config.toml
model = "contrastive audio-text model"
dataset = "notes from a synthesiser with random patches"
train_examples = 78125
time_shift_ms = 100
n_mels = 64
hop_length = 160
input = "log_mel"
spec_augment = false
win_length = 400
tokenizer = "word"
vocab_size = 43
loss = "softmax"
embed_dim = 256
encoder_arch = "convformer"
encoder_norm = "layernorm"
encoder_norm_position = "pre"
encoder_activation = "swiglu"
encoder_mlp_ratio = 2.67
encoder_parallel_block = false
encoder_inner_norm = false
encoder_moe = "expert_choice"
encoder_num_experts = 16
encoder_moe_every = 2
encoder_expert_mlp_ratio = 0.5
encoder_experts_per_token = 2
encoder_shared_expert = false
encoder_patch_size = [4, 4]
encoder_conv_stem = false
encoder_depths = [2, 5, 5]
encoder_widths = [80, 160, 320]
encoder_kernel_size = 7
text_encoder_causal = false
text_encoder_width = 384
text_encoder_layers = 6
text_encoder_norm = "layernorm"
text_encoder_norm_position = "pre"
text_encoder_activation = "swiglu"
text_encoder_head_dim = 64
text_encoder_fused_qkv = false
text_encoder_bias = "none"
text_encoder_qk_norm = true
text_encoder_layer_scale_init = 0.1
text_encoder_parallel_block = false
text_encoder_inner_norm = false
text_encoder_moe = "top_k"
text_encoder_num_experts = 8
text_encoder_moe_every = 1
text_encoder_expert_mlp_ratio = 0.5
text_encoder_experts_per_token = 2
text_encoder_shared_expert = true
text_encoder_positions = "learned"
residual_init = "zero_last"
optimizer = "soap"
beta2 = 0.999
lr = 0.0021
beta1 = 0.95
shampoo_beta = 0.95
eps = 1e-08
precondition_frequency = 10
max_precond_dim = 1024
one_sided = false
adamw_lr_other_params = 0.00087
grad_clip = 3.0
adaptive_grad_clip = 0.05
cautious_weight_decay = true
steps = 2700
batch_size = 128
epochs = 4.4
lr_schedule = "cosine"
final_lr_fraction = 0.01
warmup_steps = 130
weight_decay = 0.1
adamw_weight_decay_other_params = 0
Rows from block 6 of the audio encoder of a small contrastive audio-text model, named by matrix and row number. Rows with one number belong to one neuron. Each number is 500 + 50 x the weight over its row's rms, rounded and kept within 0 to 999. All counts start at 0. Numbers have three digits each. After the name is the row's rms in percent of the matrix's.
After each neuron's rows are labels from the 100 clips, of 14976, where the neuron reaches its largest size: "responds to" is what is common among them. Only what is clearly more common there than usual is listed. The data: notes from a synthesiser with random patches.
# gate: MLP gate (encoder.blocks.6.mlp.gate.weight, 416x160), inputs 80-159
# fc1: MLP up (encoder.blocks.6.mlp.fc1.weight, 416x160), inputs 80-159
# fc2: MLP down (encoder.blocks.6.mlp.fc2.weight, 160x416, transposed), outputs 80-159

gate.217 082:549432421507543488460526528503522454479475538442569493520578462531502488434487413516576654503528539448564538537450464466491570536494512501585463497553461424516413431507475525499508507579481500514480414499471555482517481519393540494467507377
fc1.217 080:550527573560424580551474487502456479403545461598472553479438402453426554473505518446459492395445471521500549499564470502385516513578523460468490535468621445512430512495464440528476633527499440551545600443403509490466537483507548522495493523
fc2.217 078:457444486450509432493555459527544516475544438390521533530486642573441431476570500575494526497447456472485478524538457586551581518521483518461506434515480526451439435487471490494480421500514417537498494486485442452553495525474396544454486538
responds to: glide

gate.322 092:558595528482456485455568474467548459553508520434481461465421541431495505503489577538393430458580489507478482499434503503514471631537390470535490454490499516520472577500498508480552470515495405428400538493470475442528489482523509501441480453
fc1.322 083:376482530510457546567461439492535437538510476576506498457399562610452537473515516483558550517523422509494501452491541505484432552498616517477538399447474508493445530466454536496479464565506373491426473442455591477531537572441543525532512444
fc2.322 089:457513509491555516490419493574522565371538488487541500449485422451449501462540492453460584571530434442448490540529520463405573506401606538438589496485504527540567497573499615460500464485426604543514564496450488477506514507487442517416390472
responds to: drive; hard sync; oscillator: detuned saws

gate.124 113:463541446450505430509511423505428463425502413478497511513506413532489508551456445459468610481571542508445470540558506440617501468521567453478493529586454486495513451531524576440543477567521534487466515512495476546521490565573509602501552458
fc1.124 106:556467482521377419609554501473532450489470420454419499569546432499535427451533525513685496520404511448488545448537410502434468471500586518459448421609460525484493490523448526491463536482519406504485583546430505569543526476560583506519507540
fc2.124 106:498661574422603452573385474489459544535515550526503525564414510468463538544467564537431541413474512563490579490482478496490533436520451491486440539540559408516538566533516537514508483471498529514505491533467401567557513500514459498424440432
responds to: swell

gate.59 085:510522598538524492514558523501420519497477506493437499476407484413546426493566504463498435536568498439510576450518487480637516554531460584514483526510455521463432505553467411475455488477498501473486460474414431573472555452473500505502546421
fc1.59 070:532412469395552538456465483461509491553503505586567512568500383522528430442423486433457466415437489597541516497517580502502557454487538466509572439442527487534511529477524552620526501513557534461456565555504570441550495516538529573501468578
fc2.59 086:548530575527540545574565445479569536494370500521509479459519426469537489491573448451542442495497471543476522384548550413500587524520589599493507472578502441468474466487444377449530496502554525485570411437495461515557462516494519552466530439
responds to: gate; tremolo; noise

gate.297 091:579449513495426488498421460547509496370442533500486444458521544603531524381460354518538459527509369532511429540460492603470531470555547541496636493513553481474515418454524530459490352485440497490490510504553477541493449510478502547416484461
fc1.297 098:550509471460427526513448510540459510417563572467571526487520584514466460497443405453532524457514404463490429471528389558508630451635530480527565503528663468510521455472435485572532425431477532466497514493431396505340492563511486524547508505
fc2.297 098:455507583516447509456478505541496541454466441523540500505532490513471567412639489495557562474415511510479486464447430511487549476457536525484508557515492554435613490439476540528505457505513462398411574490482502504495559474534571523501496527
responds to: ring modulation

gate.47 109:602512515543489464523531449545495505439460517607464503444452514624530499464497545516476441496504512489561548478456469515481541544502448521491536504531422480471518513506587544492484470541496578430454429487527462541411468417530588464511466500
fc1.47 119:492492556480558421379543456377478501525540543535538410432525518528521545440405511464411556592497476436503482569501446488398474438535572547430447506534561526491478459489449568484472503501493465586444460552488553523494481544514561458463497442
fc2.47 110:636589469450580480595510506438496486571449445569496503502458451439592501536509533572519584466518437559513502498501507524534453469546525404528434515603485476529542551535502443522439509537452524503519597458451396518398625474589553415489472489
responds to: bass register; band-pass

gate.42 085:449530447466508411549472536464556449533492473601460547484518460562395433505508416465494497437478488567547518421509486618345481450534542561499476423494425410430592431529514438499479531473434586615511438554519566456477420509497460443490543448
fc1.42 086:542507475456506478381440445527442464415491449531565450508541532527489568531480384574530535469555562482529488502496517490508468511546416446437493410478460583474523391592524573515479523579457561552468429460514563466474494597502512422564514481
fc2.42 091:554468564426504477478482446465359479487574532461494523648494502384502551514452471470464518570458556538427498473432446465546505533583498451459574548483500553527608416506504513536414573529518450531426462468410521485431502504472557530513527508
responds to: pluck

gate.320 073:460487464493473520496544487473534614415541429528520546530429505415444512501574567509474471498456450448652445562409502542524558593376443519465368486413489483506563525508483563493495546551553456451475507482448450497487526507546468426420442531
fc1.320 075:524501398535552502471545500487553464634461551527379547416489506575546466608444475452470505496562506538582561467525502538503410485543525547533474483490482506476500470547501426488531547421495481525453527589597518530519470544460455535478496412
fc2.320 079:527587494468460492560492477547475470472525513516461460556487490437475615495490549490445428479466508551568495537504514528533504516594499430537433403548531544478452527528508638458542460538421531509414539506513531474512434546478429497530454511
responds to: gate; echo; triangle

gate.166 089:582452531507506564503479508442492466547487455499543583499559612453400482467526460545534478517443576498489460492450473614593584463538463524461491427522528527537579508445514496503545538480469559510552416610470347527570457498509524561563471568
fc1.166 092:512528514490425555482451471475348569543461572477544548495495496589466525450538503406427518507605534530457468438506430530452563524461479547554414480570557400531466495394513530496521474533515493493535511510482503514541510476440535508569504586
fc2.166 098:504476440519501507564518487489505445414546484589525510484565492492518495509449562520482444381545438492545602508522508554501553487445565532484518510527482524526495530510449507511502487421520545361518532485520417479512464584607572496450489509
responds to: pitch class: G#; narrow pulse

gate.38 090:547488543495444490513522467577446432496457473482517490565484529470432573533524483570534615538445509478543434431535441542420575475548531509479512498550552528594428511458442519504519523523537457540498507564584573518502430442567481515597466541
fc1.38 090:525539525513500480473547552546370499513493425546540576543534526579527557541504429495485451606549471491484526481482579508549570512550456496535449508486552476541490449509565405568533463484479506557601487504565460540555518459535529502637424374
fc2.38 092:469530381527540508504490459597471556519513379528513512418492439436398446528494549428493508440551558476499530396519476437536494447497500506458469511515463514510501543548576506546528517567518463493538478466471438476498500573598497526489522484
responds to: bass register; pitch class: C

gate.209 076:493560510473526486367429508578469443437521488534543503459516491587518498527439464458418528482544455522514429467464524387457588452460478565458429529527581412532497505521476542483521517598497493543513474615509489421504496475517479415437495561
fc1.209 076:496561429518436475526553469454482486504364440460409501598553535438537507538508408455505527483470567515492496446470490509503604589546558448415548469464448459515498506500463475594571586491540538638468574481495572466512493455489570487504474492
fc2.209 078:454501564537502514396423464554435500481453461508539549542582512505520492567532515417462558528522571422472641641486603473457511446495434531503592498483589496454506415519493452486480432450479531476517437458571470471575558454538522459517583470
responds to: glide

gate.15 079:549535512412485495529534517527423586494553515560459462486488510467554469510423537503511489447573509517444379472494550489495467467506531492451517506520629598443439502527498557527477541490519490480474470529496515528513499457494475459517473435
fc1.15 090:417481381512561462513530573502478504473465391516540571450555643465539505480485590452605537562509514482462507370368468519488478546528481526512528482513546555467534458462395524483499469557518383535522492469571486522497514548537397476443470530
fc2.15 089:495512445499487414438504521514530477483473572561507481555548554514620536485524457485527565510450378504425633450435542498493435452523535509460482404544421539428535465490567507480508419502596459538414483512510466473523483490566543519563439549
responds to: swell; square

gate.353 103:434474396546449438509409527504510537554501596438441551551452489479540476488543587475487433501548492592514511546519436480517558411570389518432429500385593563454482467560529436531488521529614593490443516432505534506560495410501555419531480443
fc1.353 099:477495552582555427541559515498478455536441492553473483454409496467508462528550526576547479533620498538522510544532456471585436488505520496555520604483507458562527478507435441518451558509548490533467496481599559392564560464590501572502529504
fc2.353 091:531420484541437469529496458506569515567481452499508517419560598563553468492524569461478482542492506586532579537426579494522466572465454529532426467549434489545511471540514420422516481521492477505542545476547477460477570546482588435436438530
responds to: filter wobble; notch

gate.312 116:488471490471518465491497561602555478495451497433559483521534454498511482307457518485548553438505482563512421482536528458574547507488531583530558438451518489425538567505526483504444478520487475454447490465515462500586476453474583588630515408
fc1.312 123:438484475516527491566443421406534484557450487626415520481366537484498470582485519489504417544463588498457559495574455511502473531446536476549489493515570463469429546502536551485559584489541441559609517548417498537440546583456472456342492577
fc2.312 116:465421476553467480478548598551401441469444598495539461542503447491543419378526526471440485523478437478528541564450482492469492580589479580551572505465509495473503500542430423531525475526501507492511484529558505469438493492488526513551519508
responds to: tremolo

gate.237 094:543583487527486464481517411444539504494398460614491539506469544517442511543456496565524537506447456630426596433451515517555467462505533473421537489568517476465526473489436492462408511437564404570588451496460459419518407486467479474408450579
fc1.237 092:502549508415535554450483597507491438498555552518463420505504545406543482549494400541380459538587523440625529540478543552433473403507480442539512529368505446421540421547468396478491529571459486424549538460477545488487558570543510467464512568
fc2.237 100:594513526527489439442445537437553550546526509482540570432509557574470479496575566411490492418564507491505489530411503552454500524498479423469499559471540522445557482471433488529543500565538550516451488460627454469544493466417459502520543513
responds to: pluck

gate.207 110:496503536514487517589541410405493470489554491500514503514547454493492494529483512526482563512540414552471452474486483546526435525502336483471522488420559537578519514490592536435470502581484581462366477478558562519524462557540489444530423435
fc1.207 104:462476513469506478513637473475493471505549473510407524499579549462483462503473474586537449566493505487564443496558498543473434437408504466474511518543459492532477532465590523493489555511530513539336484445597503536431441552518497496517502393
fc2.207 109:493415475587362556406505387466514444585547461496520369437500505490543566365472531487498549515464534559585481470521510505573499519580467496515541523571440543506439535516443466535550481498489491457520534552562474499443552544477417553408500584
responds to: pluck

gate.111 108:526486504431459556475522502559470501530446427475534509485543485556528534533488380496534499446610586432457489470532507454461515542540560503400496468571510441544580604526445498499468562471523436518486502431502572558453462487519561498515450483
fc1.111 101:533533429423514499569530436499594518549547584534485468487451487554511493544500439550463466453476473454475467476499520572489398412454508555521508502519469485503510552531638554444538407509446543492538456456532401520380502491481592550550556514
fc2.111 100:479446499546548445576561551518498444421517471492533527446486449443452490414496457455523483458510522528512533532473559566495543520488449470522537543521541410454375511392516482395476543545472481428507530470525529583522528527566458487512517516
responds to: square; triangle

gate.262 081:416493430513540452536520500537509571435525498421532486525555502568525422481543489385512494463639474432511464427504572516514496459476483595529508471523469506486454518545537541484504592458596476443534522440466375534571501500438487539436567418
fc1.262 087:527512542483511463518529462433499446470541562481487522516503510521509402575504533438535388512391555569462421471565561605470561504462520388418552511462551435482451538542460482599476558540551425460520537462505420501486398522477519422501535493
fc2.262 090:644608450580435499574455490546497534598451436452417559539470452526462450570491521603413589599493504495511590515493444525523570511510453498459488462446403465508506524530481552570463442486541481500513468525521411520538532532544539591523505571
responds to: square

gate.61 097:576430550460489492472608536467450514492448495547542580440466473563506491447569491514456510513454463624667584542523582584480470541446468562465561538536524475457488605484479491561449545511512370524459512511434460468411501488605558419492509499
fc1.61 100:588444498621468504481579542529521457457575578413453473478449521527548457459460506445500448346512460494488525496564416506503454521538546485522509387429464483482516515426454470496445589519462549509539632474491420405446470508582498435409467508
fc2.61 100:427447509594479524466466511413531399560471469510464483469481518507523533507488475546534476489525432541572582563486537548491498561490466495559490586533455469491634489449499469486508511484457454496515615477454508477485575465637490538501458514
responds to: gate; vibrato

gate.395 122:460541487515527444516505493670470524540590505526487535432472369531481438481493529626507478470419512494535490608449431523464426483470572501584493518431437503522460496481508491435512441475530370589449543493500468490564535467580442491442479438
fc1.395 115:533487560456495533543483415427540506479427451524450454521582541420493532533560537474488501445510456453488568444547464533537650546497537529467499545473499562490505592516651499500538539468461614387461538532440468462417463550518472499519503533
fc2.395 108:433574423558508454537547497529418569488564506542558494483529464526500475520397486526583494501533499445451530543525387496434471460572495456509502561517449525598483531531469602546535529429456468514605445547589572419470551504493492434510465521
responds to: square; vibrato; pitch class: B; pitch class: F

gate.120 085:557481472558511524508523453503537457558584535506533523401383471423495546487538483424483472446505427521466475445477483512467502576542606506523605491552441434448467532485404545492438449477462501473541521507500449510477504544514470523449416419
fc1.120 091:494521481479451539529443532528569454490455525439447480526521542567490470506419551579430354551520567536446416477527496530516464391540552570496540504575483464456505483498544506498502416591432478505453596536567516552478560585566547475447531542
fc2.120 090:513566519422496534377482500461484511426402536550519493502556545493489510528512493547535527595478491585519498524577494486477515420504492516484457547543570542531538584538535499518439438529438458475514479511492515514463597488467478380510481510
responds to: pitch class: G#

gate.399 104:445459506481472534534458460464505532465392583576437497501455521554509478522496537529435448511416427517536526449452443535518511482445477426472635441519473471535541393433477447507451453611565463538583521548498528552526607450417487503518477432
fc1.399 105:460590463495387457489501451480546526510477457522523453420475551598468482469553507460475490390438532547488492418380547555441478396507565506532470522484494481546370456474431506548522488526503396470520505527450507426556474526454541486480442450
fc2.399 102:475448466470486483487508532581505443422596436556573500450469462417555480534472492436519487512454527408525472496433497516540550521526431479492510486622479538543521566449476540420501457537575463490414500441494589470545458544574451511540463555
responds to: drive; hard sync

gate.220 103:618494481490457473517473519526494452541553490609412509490553513505422516517437494584469532465575443487461533530512489578504530443555524494525492617498568543554458512477464458589446534538488462493526484453515486484493524535523537472525509568
fc1.220 092:522505541477517500456520532517514473572490550503538499578479518468434616494551520472513489479475554582517511548444562529451452490415593515462533519418544482448472546501428482391495564470522503444485409475485445430469528421496428473442511526
fc2.220 094:541472540482524517414495483434483475467509473551462533467530452500520507470488482551406510564478455516457586582418542482514584554439465546503475483415514560427429577442480665580495477481548542537488530557518556623521500446423469461536511535
responds to: filter wobble; high-pass

gate.303 076:479512605485518442486433466537512519383534419534548570530490496496528519535552413510406571507452495495566505541502495470493492544445491564500444471443557468450520499443475484475473461519452478536468486465490508447511523427525337443546474521
fc1.303 069:422536528557581500491507485550453522381590503509536448551519472472489479483493591626460508512474404458497437550468514499498652561420473609545464460429505571526509390555490484429436547494473563464547524508471559558512520448488448498518502493
fc2.303 082:490477533379534540490609523510440498500490588526431442477439548542597379520539540395530509459437451524455467439468491473532577535515518552508459526529505494546477540461526426490564601439521464479526546549476510498513490401449477558444563430
responds to: gate; triangle

gate.263 106:484529553503480466519479443515558518452531340465529434527514450584452499490466478553464532409524443414429508498489474494494566518497451511499534583531536526568490457502476512565494511603493421397334490448549506568562489509537521513480488512
fc1.263 093:530494439525467465562478547570528444568415513493528541456491538420559472406488540508442514422486478554567533466521544461473545513585535546459373627516490519482487611528600490550529445525499556511523575584478531568549500615555577547417495526
fc2.263 100:580521530494528452563488574534483656567512526519493477408537553467400518512508456369491535389497475412493493545502482564593474479529500531509565478468546489476606450496518481490467484482457567444539470452498448493533410550437520539532552506
responds to: pluck; echo; filter wobble

gate.336 089:483508367468551498430515587555511517469485576526502468508522538575482560466518452535482519477424437575643551550580435452550435459435538383540472476496391397526611475523501445461514500459503490516571464381559452442516507492504522453488552526
fc1.336 087:493482446495464527355426516513481496501433497497496550562541516468548482461546584539437535479500611477566496461572423517490586471425500483473513481606544464591390523468449582508515479379481423589542458438552485472529493473508576537491438486
fc2.336 092:518586612463569426541545467512453418580461479644568517506424456602512449451520485510501529461508525551450484485485625472541526546482522443487482402469540482526528498458553483522422504472601458482431579449385598499586502508575540488510497482
responds to: square

gate.74 083:415567385474482552525423509596525492399478492456570588602514534405477509520497392470468511451475429516469491519578508518513440503546501517484503557444623525511516491475502626502478454598468481507480537512533566523539473454480556550544632453
fc1.74 085:440434404468451520494518515457447511527454476531500533507538526557531498474397513579403531461633612407528474463517523569491477428462497568429525423535542425524495547458553433525549511485551507469438506441497558544535493504564504443460496443
fc2.74 085:501475551392482466456501513527483558519586624486432500510477434478468511470528470472450474545446495500493588602441461456492544504504498508480512508489527463486448505447476487600578472557468456522477504544474430439498490506479476485439489561
responds to: glide

gate.31 116:429490489498462531540499485519553525503534536463529490477540529482521482622546450438528507605507451480472516432484465563499484581532544503534511531563504414429415526468523452509546507503429524499500497605508618532413478556537436539415426475
fc1.31 111:417598398495458574502551549465492505541523453435527466543567437424552462514537438461557499429594439485487442453555505464585434481528458536514465519415490454483434475493531524428571512553464576519468500525481513511375552579411471501595536538
fc2.31 115:547481493481557564505563514489454409568386516546597502509471517590473478503388432488476497383489488564531482508470540464423641494626468457580521469477456577490518495563508455483377520483586435458516475394534507435509606474529512528532497429
responds to: triangle; pitch class: G; square; pitch class: F#

gate.169 118:455457416526474455493489414510492473533458544486601504445447433467505648524609483570454401536539525412486536554494549499574557416562390484643525536367417513491499479527449578501520490530450525565448463409478591480576470470487508475507516561
fc1.169 107:446526545487463634493438480517476501498546586467527557561503472527632520487538517542616481450502457502495507523460570429368475576523533578499552460507491464509469532408456439491472513593471592536506412455501518492389523420456501539543515504
fc2.169 110:517583488450500452455501519511566525486509591487542523497488457483469484486552513464586506412509529558432498559517433492538573470578397483485534436535550536507550508469467472550415457470511487505513429501387535569466478524479493455478483348
responds to: filter wobble; resonance; band-pass

gate.117 087:464545549478512478507484574525472496507458510506497617559609406526491537509481584398477428421554532450539550547471414538449508557507606481389501550467632486543494526473446376490580517537480470463533518554531426551453471430470518516461412585
fc1.117 092:558570526527409448522475542533532492538523433478468556554553464509543500540457491446536440463460442480528572562434523549488537579494567557408420580569537498490490476411527498532539550490503445496559566582453458514456569423563429588411509507
fc2.117 083:477483455427430541523486461476487495429535512454511393532478488459503536432443431487540401538499450438468472589547564516549541415533512596538553540521487522470501490580476567490471531412527546548508427541482532595566496539528510536492487423
responds to: square; pitch class: A

gate.301 099:464481453473527517441490473550527380488572454470560421566507462438458555495476499460575334469472444567517562467563431449483554552444483532607589500537517461502495520503466470488500568478383560544534535497563519473543494470603480445552547526
fc1.301 100:553455522528542481432413498410567428469515477494494432419488418403535574458460530471533471506479490580522478511500599501462507541412493527537594417564464465517445522545560501498492544518460513502618432476447504535483528509486535446603629496
fc2.301 101:445493494489506521514447471452453397480525488544473493440400531548461500530446521500580460459600587510466438521398500499483478479513503502475412544567467531553438491510469520512605527452551442471505512426520573474516420582556465541501578472
responds to: ring modulation

gate.214 106:491508546591485465529337490505602563524479503403479462498444464435471508545462427492432505494542515504452534466525452496503451533396511547473494512455460515483437498486611481463466527515553537478476413495478504504593486330425498498470548557
fc1.214 098:481460459295419508474535467565530440405540506568503452454546478481592546433477514603544503565462504477516496463484563579432512439493434489528495520517551489465470578511486525525483455512437533532437461483501491519477556415531444408537434420
fc2.214 106:535630562518511507478506492468477538577503543457527420539438454534555445444560524532547563505507431464479504560550459507490484546452560474517531466494549516490525441521594489529490458475536392498508465461540481527453470559529575436473534575
responds to: drive; high-pass

gate.313 081:446534515461382528469470525418522468475471581467451512454469463573450516491496489449456505491472539456479556434495541426611392516445623411566553508509508550484467451504412434630494547603583438564376439507480520418650475520440491537508479446
fc1.313 076:452586479457519524444526485445547441510503482528505480454527469501501506417584528438503543527480550490394535455462523443584532489533501479611577439468479541521572422547502448537557483494496476550455514503472528436589505409437561579493425443
fc2.313 085:507450481542488479519524493547489531535557412514501465442547544516562539607553488481483597492443603470542464475511471576515555472479507493497477521576630551518596415551571502477369460514504460452478537426490447479493432487421505502450473473
responds to: tremolo; triangle

gate.88 099:528481463460400536608401494422523527500562514443434469470495596451532515525638574559497467525437600605567431613492439629414486415533509560491599473511523526512510536516510536475482488520463430450489480537537580495574451425511581470508517495
fc1.88 103:522519464384395509516448482435556430452499490507511544444459657507568423426677557515487497450520542518538490576382465472488490479490452475494435480515483493415559557478480433481493502494532527448471536535479539501477409412483443585450550521
fc2.88 105:477484446565530544507493505474599566493501527468548440499505469458442514552350487500462447487510483546542481525526416604484570524505588542436408500519565578438503496394489471511468548435507556526558510461390470581502540482545466553455381380
responds to: pitch class: G#; harmonic FM; hard sync

gate.76 108:522461424515545536510498328495599379511567442525561553501565426445608528571457453485564479452491489640466512497513607475479454478500404588478523530530504509493498402527514503504493456502499513489532478540519501448444559487534494491504513520
fc1.76 111:496547567537336473426598535479492635490470496410429511549472488565559557425525498582404550550476534488473528495483491491557606489550502423505399537558520585602456564499516538565508425498450484458513458483407506536543514463567550491489587478
fc2.76 103:562565619423485497513470551556520514474493559482467507461525428525538563405498460458504471563564442487523480454520481535481535464524386556424523493484526384558545505413531463595483590612522513471558386536453467514474422536443496557604520491
responds to: drive; vibrato; hard sync

gate.371 096:533410484508559541597500425499486536555500576517425547513486467409480499580459500449510499522500512584468411516569421551591582488464567555463477496525548516498565448521439501575398447539522543581546518496536528476487508476450553531586527409
fc1.371 096:465413496516438465607555512602492479543527431507518606482529489561451459515563551432592533497512558552493505509534473517493476510456405470501451507562494619517455526499522475444427504547594540484476531530488462542464436446434505520529415416
fc2.371 098:443628456543602484469516544478450502487527551457408508473501437481518503453468505586450540520488442453449544546464517491516336527559534435542419505527537525508512492521470554508557540490493523595484513479469454501495579479538574490474568494
responds to: pitch class: G#

gate.10 117:421521598489509539496533455518487536547461473518506456482512569405594488516489456482535533431530483485510541511495491503536563609470457473507529421472610596527587490462451495559554465452486458449567560597496481437635530571532480458481412448
fc1.10 117:496472577513453541508544481492478585458433502551446509472486576503512513576521485518455536456540565545446531518480487557498593566482488524496350423444525521585535538484379505523483509449531474549530463565512510477557548553535512443435393479
fc2.10 109:614521515485396503556492469557510495505495516536594485469572570506509480501446412575462439506452500519643386497555426449460476528456490524488460514498441495501532441517551550441441499457505606493564539458473520494477442586563488536458456512
responds to: triangle; pitch class: F#; square

gate.279 077:558543555411445509421622521557515452464520463549459583428484554502500449525468523515565469480567523531520500561517497477514391469462463480559473444537530435447436504510548464464643601534568497497557580594537573444516505450461494523513524456
fc1.279 075:574457459657567521436466403498439539478553442500563462528538497541491431582469427625504499497455487572475505505445518457528420400419522523534528553507534482548505499452510472399469512464572493480530528396547511499500587556514512520485470496
fc2.279 084:567401487505462542490378563414493589543526495567583467564450418527517544569550488435432489522499501536487498564505505383478529520497494539524515565525425535513524466467519373526437441464491552566458529471503552450535456409514489504558385565
responds to: drive; hard sync

gate.87 090:545527417533481484465462501503521483459470479495529574559567467567540468494489479504590471522529532433463415522472422499510544502523507617488512533572479439543476446510490466517409537462531467501566514463612564429413456486516513385477475512
fc1.87 089:521542454558496462501639557510452580485454387559573469544589466504516389453422540543539607521522468496521525462484558501545481594504542454441480502561478462451534472437607509503484520414542444486441457468482477506452514515413491470541397511
fc2.87 089:376499481445550505611496501440480421513461442572421523431457451437488476457520588394556460480491531472555509496548487580532469541461433502520481521498516501537469602420504504478420587507488456481476466436481567503567580443466570535512512499
responds to: triangle

gate.79 139:466500458510524493444443519482490563518415553512478565576461432584511521487462411429504448527527441491570519512500456465447547424430459522427556553522532558587470565543518524579516462487503500478497521450517442517536466556432461466508435420
fc1.79 142:525559504459479430549593545506515492555530464533486450374540540338464470519540591587510506465519546450409460501488480529468471501497553452572507505478475483483517428476482456448492533500499481573502443574494571520481535436537510506422498535
fc2.79 133:492515536448525479492390499449515549430449466471518588540496342582511435505527478407521425425505508492531590477567421504552442579426495405483455468456471522551531494588531490487512395377440569484534446479490538474541531611532458519583450524
responds to: glide

gate.382 102:494494511526559480592479572543457439382509585558506425543468413541556517493411571540485469505534480577557584486416557510458513498519544415465465491515454523553471489389432470449505602463599531529485507497417438514541496539540538506539537625
fc1.382 097:445532527500495490614564500508453482423485551444532457552549544485476573533416531543465472492513528512496545499445507488442480509480467411462442570476474565530503512329402493438541601450536541486564483499507463524500442522477466414478540581
fc2.382 112:494571483565495642392505433442502662423490508561432587549485487503470512557539474495470489463467495480410493457513462528492506521489520527536436530588566505494591466386520532508453404443456456531508475568516493562524592457552401536503520437
responds to: glide; vibrato

gate.294 091:408451558509498465487491562481444389499527464563547562526483498541495473552511479526510481539558541478516495630479471569631477374537546487517494446491446474495522434545497520506630417575474529505505518455553542482478457475522562549462472514
fc1.294 087:480484477523620486502530543582408472580493613493461510513487538465428498488558508567509585542499560463533390511515420535537559325442436460519433491517509564548530493532504482466605483482503567456458520483448560546562498532476553491441423422
fc2.294 094:493472449482550515520465472437528517510447456447438605526520516455622459445534528468482427436477506489499529369538591574482481524522539472468481500542569384494525530529452491548476464452529469429522577531475470493509508536524440479585473463
responds to: square

gate.5 072:520440381514506426411541556519513434483511438577453615498536445565455562545511489482412546467499586462566425507354434457526435460519453437494533505534514511490488534529446473482569580568478478468512493472541534514519481517471442581562513553
fc1.5 078:494481346450468497447400611502475512548477493526528597524551518539595469486455418485508543534459467441487490498476442533464521407394523434590448545581490475471574526553461523585517570563524482502528480370504468522445513556479477526500588450
fc2.5 077:543469567509469518446442626544476507543460577564503386549467522472524425486428498571526479470573567413565454548605457428592481521522533563511520529558530397456538524555397500464469569594495442514605449478525545500444500533426498451498549487
responds to: glide

gate.21 080:542500387477470553493459553498568517428571556515493494433582465495542486489487477454484446506515470476519437465471570444548553512419465439549465606445620489509477394538475462532485467425546563461520519511436523492485506490465551586456527479
fc1.21 087:545501468497469446585464593519503601424580416480585525548497601546442445504508415519522452515497444482561532491483506356543452481568513554509504673546470498477477485543458489481498603480522492472491489488489519429544417531441553533464489553
fc2.21 088:528458492522408529462434481509407445565573548454430395608463458534522455555547493417443467421478521528517491547454523545441500570551511539434593504565504475384561449540524533486536493541543605479600508485500439463488485564444531522440489506
responds to: triangle